A small contrastive image-text model, trained from scratch.
Model: 12.1M parameters, encoder arch vit, encoder norm rmsnorm, encoder patch size [8, 8], encoder layers 12, text encoder width 128, text encoder layers 8.
Rows from block 7 of the image encoder of a small contrastive image-text model, named by matrix and row number. Rows with one number within an expert belong to one neuron, the router's apart. Each number is 500 + 40 x the weight over its row's rms, rounded and kept within 0 to 999. All counts start at 0. Numbers have three digits each.
Before each expert's rows are labels from the 100 images, of 14976, where the router gives the expert most weight on average: "top examples" is what is common among them; "colour at peak" is the nearest of a few named colours to the mean colour under the peak. Only what is clearly more common there than usual is listed. The data: procedural textures in two colours, tilted and lit. In brackets: how many of the 100.
# router: router (encoder.blocks.7.mlp.router.weight, 4x256), inputs 86-171
# gate: expert gate (encoder.blocks.7.mlp.gate, 4x128x256), inputs 86-171
# up: expert up (encoder.blocks.7.mlp.up, 4x128x256), inputs 86-171
# down: expert down (encoder.blocks.7.mlp.down, 4x256x128, transposed), outputs 86-171

# expert 1
top examples: white (100); yellow (98); ground colour: yellow (60); pattern colour: white (60)
colour at peak: yellow (72)
router.1:500516459555530526458506521566501500468532511501466500492506452410506415485548494530476491524469510521524524494463500518500492541536532562537524489481462580538437437457483441505517534528460493445606571590480443585489513521573520561543528481446472472435524515
gate.0:477455565412498516500516527469490523557450454444514558482535511575502583520453529481517477515514489548494535506426483443566453459488458484465477499451560500502548563549541562483498471537477494567519474432529481433544587544411470528518511482579499498499447461
up.0:492501555489567505500508603519536503531404520462545495436500488519468516476408546550495487491519541579506498476527500492492535437525426491475434478534543581519506503525511499474483418476467524482594514481479532490509535502474416530511491469497469447423456494
down.0:516493507479570530475497487542450423557508439443545505515443451588504588512498483456458541523487407545447475477500557462554488573473534462480500526457509563549552526459489524518503472548493526571477471422509494490527521494448498475420496502480493565514521470
gate.1:514544559483498556516515526505476482524457477516524584494570504561505512532520514435486439557458479532464531545432485486543443498482479498474493444427479462440543543523499556502532507511538517573481477428574467432567584560445493531497549417520581508514493508
up.1:590538525536561457527437579493550451492509501494469461522470592498407483488454505475551532481536440464465528454515428560577557474478457490477497458505527543515552484583455496504408452487518616500410489500498566450459486440508523486477459515511546514485568540
down.1:475437488422489530495437462514526484561474436500507477513512511602563549542511509498528485506492384463560488485491442480612512559460500518515547504496548486483573596529483496496464516624518478628482546431518467457434514558350489506479515511520496504484504517

# expert 0
top examples: grey (92); ground colour: grey (56); black (47); pattern colour: grey (36)
colour at peak: grey (52); brown (47)
router.0:538519407507407490522485497461436471465505482553539479549485475528462504528535537364469546479439551468458492511528541544404441521489546563452530489526488484421454508495551506491486542402529506502465478468487511471507436495494515478458475561458506471512495470
gate.0:466504566556475457593491444452492527543539537510463487529500506555518559536509491460465533476528482480562476497498501406523522526405512455474448551529528496454554563449457521420477471516541500586465465477502515515495477468439543504471500535495512425511450521
up.0:510546516527554541507544469477514479486512501511465497449491516616483549538486574440492489503542464472422517538521478464556537448497464551459505514509497536521590546457540555539526529497502593594434421388611542499533505522386513511557523507464608507559496548
down.0:538465481440564572499503518510528518520533450518558479529472509553438553492473474438484480550464515485565477563603500505495491501548476561433560538461517525510513494549464513579459502497503588546436501398518551465482486493424530503505489465509503581464574514
gate.1:531502533545536560497506574540522512450478466483439557452551514524492470491512482486497447547487473516484582509448457460542456492503435559548468443469424511501506487457497502493532514570458516535525529479546468547538569584462430548595583427441547523477520495
up.1:580524485474517503488457441489469550445460442423471504454523482453526478401529494499498487522464477536486502391484495487490489499441497570502540542426502498497461515580557545448524529542415531495550513603417488491507511479562534544407487488499381468500468488
down.1:585500420477521534566538550490489506490545472542587494559519459517457469470514431444478487506448524482614491490511531485444470519510488590543540498525414464490444460526425503551555604537516511515519606450457511511507440518451605511547486531418455542486556490

# expert 3
top examples: teal (100); green (100); ground colour: teal (73); pattern colour: green (73)
colour at peak: green (70); cyan (30)
router.3:499475650492606492442494561612530542559482484462525517510522468541575564474479441551499485540526465540557469496501493445508508513468532436463511501494524496510571598512460460501516432531526500534522480531530498486517524499491470502484498456557535523509454518
gate.0:557526464544494583492548498504463465435486469513500586467576489489471430512554480431462451567404512509477546546452489534513430510507497591531480472460452503446458463464494530498552552518497533493539520490544448526571571576505488565549545448439524493517518510
up.0:539466493457445508441504397516455559531529421489505509475454479521548535487509555483509483456521489545526503501485466484627481556474518565530534532508496642498520562515528519437477543595461446514507560523506510522449502502481548489531489525485474502478462452
down.0:527574555528532519526452463477544507456602508523484552480503490523492413475536549448507421486463484432482549527461417558539462501514445560533438454491517493483559503472472551487574467527492578489482511498534476525504488536503520607560593508470525483519543556
gate.1:539530460546484591499551521494455466467485491523508564449560476498468407520526469457477471568426528513469533545454499553506447517536486587563486459472467518465441458471504523510547551528503521479539524478537456533583576590495504542540525423448519505498517517
up.1:501359451452522534438456497529501512536506376518477557528490525441449506506561535435488492488463473559534529481480467485574406489476498543483487545459474551517505453462454478435510530499461467491477460548470516464505483543542513506509558505517475473449549489
down.1:542555563528559498536434487490558512456619513536496530498484482555507414472518566464508430481461504426504542535486412560537462510536442534545454440500508511494561512488479535489570472518503574480485537479519482533480476539477530595561582526472526471515503560

# expert 2
top examples: red (86); ground colour: red (64); black (46); pattern colour: black (33)
colour at peak: red (62)
router.2:461496456466452492588518441381526494513487527478468504448490583509463495534454508507547485460542474476456526502491457496583546442513402474559438530501523433521540452532514589500467504546461498529466490421497528468477540484446489476513508504520487518530542511
gate.0:543510535532528581459521521526452464471468452501494590475596434501528454484545502436441453597398512553511508502427507502495425531494546548480505473433442527436461521490482485495546502510519526500560512534537444509562585580518480577529536425451520478457472487
up.0:448520462539599520517542535452500453519498528568524485512454530521473418484514479520527477420548480518467513521481447520456545416508528571447508482553468548516479492538535521490490539478453511463470416479512537457466486469462532462562486525472511475432502423
down.0:536525485504517500456526460433492522458477493543481413431531470548574412452475507549501427545493575455464492529496469560491508459617544493464500458488498458492513566567546555532524459488542564456489427479509499436480519551475453495529435478523520493532411500
gate.1:555508537540531583471511515539459485472471451500497581457591423506535460481540501446438455595402517550515505493433510497488426545495549562480503481441432542435455527485485474494557507513515517503563519535533450526556582576515483578529546442436510475456463480
up.1:461496499586545503546517533499505467509526550502501491530470499514498495491487472527503494473510488541527521502499487476426515465490507592446479509546489619501464523485553482484484502474445499506490428514520543510481442467480525512575517532457504467455467385
down.1:536515484502506492454526461423495521444466497537494406438527480535573420459467507555506435539504569453469490529502475561489520460618549488469491460491504449493517567575560552533514466485548549452481432484507504439475516540481453481522427481525519495533417495